A small image VQ-VAE, trained from scratch.
Model: encoder widths [64, 128, 256], decoder norm groupnorm.
Rows from block 3 of the decoder of a small image VQ-VAE, named by matrix and row number. Rows with one number belong to one channel. Each number is 128 + 32 x the weight over its row's rms, rounded and kept within 0 to 255. All counts start at 0. Numbers have three digits each. After the name is the row's rms in percent of the matrix's.
Before each channel's rows are labels from the 100 images, of 14976, where the channel reaches its highest value: "top examples" is what is common among them; "patch colour" is the nearest of a few named colours to the mean colour under the peak. Only what is clearly more common there than usual is listed. The data: short English words printed on busy colour backdrops. In brackets: how many of the 100.
# convs0: first 3x3 conv (decoder.decb.0.1.convs.0.weight, 128x128x3x3, each kernel summed), inputs 0-63
# convs1: second 3x3 conv (decoder.decb.0.1.convs.1.weight, 128x128x3x3, transposed, each kernel summed), outputs 0-63

top examples: orange ink (32)
patch colour: black (43)
convs0.88 100:080121186115126135153089112060102113122132175098059091079145075112182063048113126117120169093117135079106142172155147121127162109098107080116120162104129115142115124195102131131157159128128158
convs1.88 100:119143074156104103157143146162158169080148053137186153171140166120193177189121179117159128172133142189139087117081099056147115074095106084133149102116163133155127125066111135144161118156132120

top examples: bold (76); white ink (48); pink ink (26)
patch colour: grey (53)
convs0.89 091:092143171106120122146113162111123146139145145164097119124101097154133079136102138091126138121194163108122110128184192145064120096127108057124089076048090080106147174176161096176154146120095131
convs1.89 112:129138047146130120130136090115097124100124031173160181098125166111143161150181115153147121179067091111058113099103097082150084168046097113151154110141152138148117098089134132155127102150178135

top examples: bold (76); black ink (30)
patch colour: grey (46)
convs0.113 087:158146093130077117111187079136203102141130102088158121178156104099131133105139146149146147057140198158208170167136129079158165186123162178148119113106110137115143092076145104108101120173071109
convs1.113 084:118079097137136097196154085151081151118142145140136142186146126167100133164082107103142146176039147104094125050154165141196130079125070100090091125156163130133078190137213118168164161124117102

top examples: orange ink (32); yellow ink (27)
patch colour: brown (50)
convs0.15 172:129104144115148111150139115104163111149097139136090117135125128111123092113117112113090086086080143109129062099117141091137131111122100110103090143120102109123111125094118073111124119043136111
convs1.15 108:140182176164123078115111081155127114123068174119088102136177120142149061088141122115159069121141120150158144092139111155178077099138112112086118088138131165120116130117111167131141144124104122

top examples: white ink (25)
patch colour: grey (72)
convs0.123 111:147102170124157149157142162120170108148080158122121122125109125124127113122122116124096064140099102120093093116142129067160161156113130143120125151126170129099125129107137110154146137018128128
convs1.123 092:094197154167111079123074104153087132105081147106121120127204159128143058114143129150160104153142158143150156129148141190118111105119104103074097099093099164111135105133120183136084126135125097

top examples: white ink (31); pink ink (26)
patch colour: brown (50)
convs0.84 084:068157207094132140145098126064082091134126154144096083169156073142163071098119118105117154049151116159132147106182171120116122122106113075144107147078078104116134147185091112162126140099107148
convs1.84 103:166151051158099097167162123155134127069116048138170186137115145176159161168119130137159110187118089141102105100137082096135116126104088118138123082165219134173099171078137126127152120149179135

top examples: black ink (30)
patch colour: grey (43)
convs0.24 090:162146116108107141087120038125163096128145116048133118159148117095129113105147104139133155114162150160179182153150089111149153144156162165140123098156094115149134123141144112116088108175085159
convs1.24 065:113075121127133125205183124175111174091173144156155126181163094154158162186147138140136149169143188145200127111093121106155125080121114111122137134104175116107063144176161102161167124108218147

top examples: black ink (25)
patch colour: grey (71)
convs0.72 093:103117139083140148092131066100155134134170138052128123125155102131174104124142126165116150086146196163176196157208120088169164166148175170131112108129071093148127130175147112082114114155116149
convs1.72 081:100098113121163084231168083163095156104145097123124097149168157143104124124165092122129127156113142142108132136059097121152127096091122102112141108086179103136101125137171098144142108137207136

top examples: bold (77); white ink (48); pink ink (29)
patch colour: grey (49)
convs0.90 107:103166151105112115093116106102106117151137153100119106197141127123153089138113129094131135115177208154183145136168159065110127113148095080100076103078086079121140137171190127151135121110089136
convs1.90 133:110139077150151117170107123102093108078098082165132180124120140162152132155134102115133114145020111091085087066128135112152074145087095111131104100167164146127089166109105133122171135127176125

top examples: black ink (30)
patch colour: white (35)
convs0.121 075:110152094129092091117125136131137119146130130093181140162133106086101137154137107116127133065091216135234097150091073115188147137137155116141109094115080145115122160083093118113088121177085127
convs1.121 071:122092057143147111166120050146106156138151106132137125163122073100159140156064135153142195174053183154114130065167159148137127099175094114131158135184124126141191174143189110166147160137159138

top examples: white ink (25)
patch colour: black (41)
convs0.38 141:135089097139098076130146115116089135119142110130154122147102069085079093111116087122126130105106125140130142149126140083093131093094119107029029143111102147118116110105115133125088091127103104
convs1.38 118:093165153159138124144103189137126120139115167154123156145161138154203141153129121114143124131089144169093093070105147156185137156161140160120087074162088136114100149173046154109150127110122163

top examples: white ink (26); orange ink (25)
patch colour: grey (45)
convs0.49 140:139079187144171143157143157115152102161083181183113121159137094128135108135122107128113095091081148127113088069120132109100119129148086096122135114160089141118116127126132093076149132050137160
convs1.49 094:087174166154126106082124133143110090138064189090129102144183127121095081126060135106148078111134136094142112082144130141155079082141102082135133115136098168125133148170142159126148156113096127

top examples: red ink (32)
patch colour: pink (65)
convs0.37 089:084118151151128160145096131117099138106125156165112111099097044108117044121086122099161113092147062092101093078042032178129057116160147094142148119153180158130163157196135125123170138145115170
convs1.37 118:177138106147116116126192127170170120177150111110177123163157176087111161208127183118155132193188134128152145166154171100150180123146185181186194110168092118147138111105132116159151123146107167

top examples: orange ink (25)
patch colour: grey (58)
convs0.62 098:145132127137097117098085038200119119139138120000108114167149115132138160109161139134189121144199176132182190198143126090153165155134147137157162107106129115132129152132182112145114125150096086
convs1.62 095:076079135109135132142131180130151148128154165176124130184131144165136123140123122129119186136137115073139064059067099162118101074135081081069068147141104114131076129199108103123131139121132148

top examples: black ink (33)
patch colour: grey (49)
convs0.114 111:068133115052084101133108167154115135144121123139136145099134085121095131157102144088053118128119158131127097136090104149104122111148104107132128036087119004096117144104087113107120129132105117
convs1.114 071:184107099111132138102180150140170140154176068089147171145131169088123143125139152155119181141149115071126122173138072178146166137150188187145178147153195090153164128072138110167148148171144134

top examples: white ink (37)
patch colour: grey (45)
convs0.4 074:159195106123115134172167158142170123091118132152157104157141130106166088116113168132132134112119108129187206167042070133163121123105137142118112097162161131103057112163079159083109120154133148
convs1.4 073:082119127123118097114144121151076112136133116126098151134174114121089147136158151132145093157105090120054118129134138109154173153150124129158151088080158090169196105150199078113132057140178110

top examples: black ink (34)
patch colour: pink (50)
convs0.109 076:150153176166133104198170149095113098181123129155046078084135167115171134033144116103139108092120208125141167210178142085147213142168143110099116168127103165122104116109125106152086102133159096
convs1.109 103:081092135116158134150086166141113183122192143115163148128149116081182135159122131141138175095064134124101032081095133091166070106102102097165160126100092117102170141167154112172093132148122123

top examples: red ink (27)
patch colour: pink (55)
convs0.43 086:111124145152124140132107113132114129116122163170094125107059075101127062096076139079163113078156092113114111080088046190157037106151159084124122125182123146162094167157149102071162144143110161
convs1.43 118:180131118149106112140176122177139136157153102105176139130159197086142154176150185122166146206176120148140143185145172083147206139147168173173174108138103123158153125116146113173133093152136168

top examples: orange ink (34)
patch colour: grey (42)
convs0.11 162:124093157113153110148133120096154110153103154138099122147125125118129088121117119109086091090080144117126061087116143087133109104129098102106095145121105112127104136116119068103137131040133127
convs1.11 115:127183179158121087107109090150118100125061179105085101145174134149154070090137144109160066116144138151167145107126117154170091100145105108099122085136140158128116146128119163142151144127105119

top examples: yellow ink (27)
patch colour: grey (83)
convs0.125 134:133089165115167142147122140095133118133104151111099093109127137147128090123127136083081089129115092091090089120106123084109111116107105105120132137145167116127159171165164102172160167029136149
convs1.125 165:090165158169099077145081119157095115091082146111103104114160179118153070104175141133162097164150148156120140157135170197096111137111103110072089111091126167116118117134107152171089101117139089

top examples: orange ink (26)
patch colour: black (47)
convs0.82 099:057118174115120132157059141063092121104133170103060089068157083125182062068123134091114164107108111087088114152145140148114125096091100074118127144088144119151130123200093131126167151128144166
convs1.82 103:144141063158113107156161150159139151079144059131192161146127167113155171189135161126163127191144122184134110135096093050118126083074099103155166104143171139154125103057130129151155115139148123

top examples: white ink (25)
patch colour: grey (79)
convs0.71 123:083102111085147130137090136060135144129144129151125123174143109151143072164095124089047147084080163119186131107099111136144109099147120094138132035143078045080121149099089084077092124135103119
convs1.71 086:122143120132110114114185122151133122119143104122108120101171164101162128085168128136134145134134047095020084140081093177144126150104136153113155108117191104180147153081137102231111109150174160

top examples: brown ink (27)
patch colour: grey (72)
convs0.100 080:107152147175109091226139178135059110178119137179061087103144147129140142095154156047149104105110165111119119165117121135160124108155141097101115128108087172136095125164100130118083091146187074
convs1.100 111:096097132116167144144112152131086165157182130124181149091164097086133144179125133147127171119092117086078089135106143074115125107096134116201189129129101105105228065150152096138098126148164162

top examples: black ink (26)
patch colour: grey (57)
convs0.68 093:140122157080151143143115052118146113127149148086128108096123098123139100096119101148103144113150206159155199161198119087149169160143154152128115099151059094170145118182117111082094114173132165
convs1.68 093:088105116113172111178139107154107148114143103129105106150191142129138127167190126112129115141118133141134120129038088103144108076103128112121140116075192117132087130136152112169162121120204147

top examples: black ink (26)
patch colour: grey (60)
convs0.98 077:133134137150101103199146193147095124086095113187137126065114114096111104114083152081146087150145153123154119136066018153139140123166132128112128107149175133072143180098120156153114155147164133
convs1.98 106:163102082142148141141075166142104158151183124107164160110130114103096162176127160166156177110137146112132103112182133110127101147106128157188208144144149134137168066153132088150116134154154103

top examples: black ink (27)
patch colour: white (68)
convs0.117 077:103150092128084089199119126178147105153119119139163111103118100076095124099100128108139126052128231178187170158143108108192178135168166138112101094137036128113137106129079123074080146173135131
convs1.117 087:090091100116150116159096059152110174153164129116135171143152109112142161171155149099134142112056141035141072109064138051154103113106119092142162096128136108115124160112208078162155110151113136

top examples: orange ink (26)
patch colour: grey (50)
convs0.50 131:222095109138152124134174115137176132158137124140156120150094147117088155116178169138109106129154140165112146182131110070192160181131158188141141152116139129158094140072130055141138107046109083
convs1.50 111:079168135125129125137101203137149153169122153141127094166170116141160083135099122113127150115132139124153114116088136152107107071161112073081112095094066139082143138162079178124075121159113127

top examples: red ink (34)
patch colour: pink (62)
convs0.47 092:083140126149126148112086099133125104139098156144106127097107070108102069120113112104147105094141036103092078060074053209118041095164141117137138113166181150135142155175143125112175181145106192
convs1.47 133:183126103148113122142169165170174139178154095113184127168144162059111161207125184111162153221155141118166162198131145072147182125144171172178176122157103125141144096101151116154129097140127167

top examples: white ink (31)
patch colour: grey (65)
convs0.2 097:115108082093109133110138079084109101128124081068161121166110107105093115158088106121080128124106134127149142106094103051116104133098128138087085094117121062113140172110165118142112127116079093
convs1.2 092:104150144127145128166134174108115120124139137128108166129141149122201134126144103120112153153081096129055100099121113221147138144147095150085105102183142124146093088117060129169155112109201143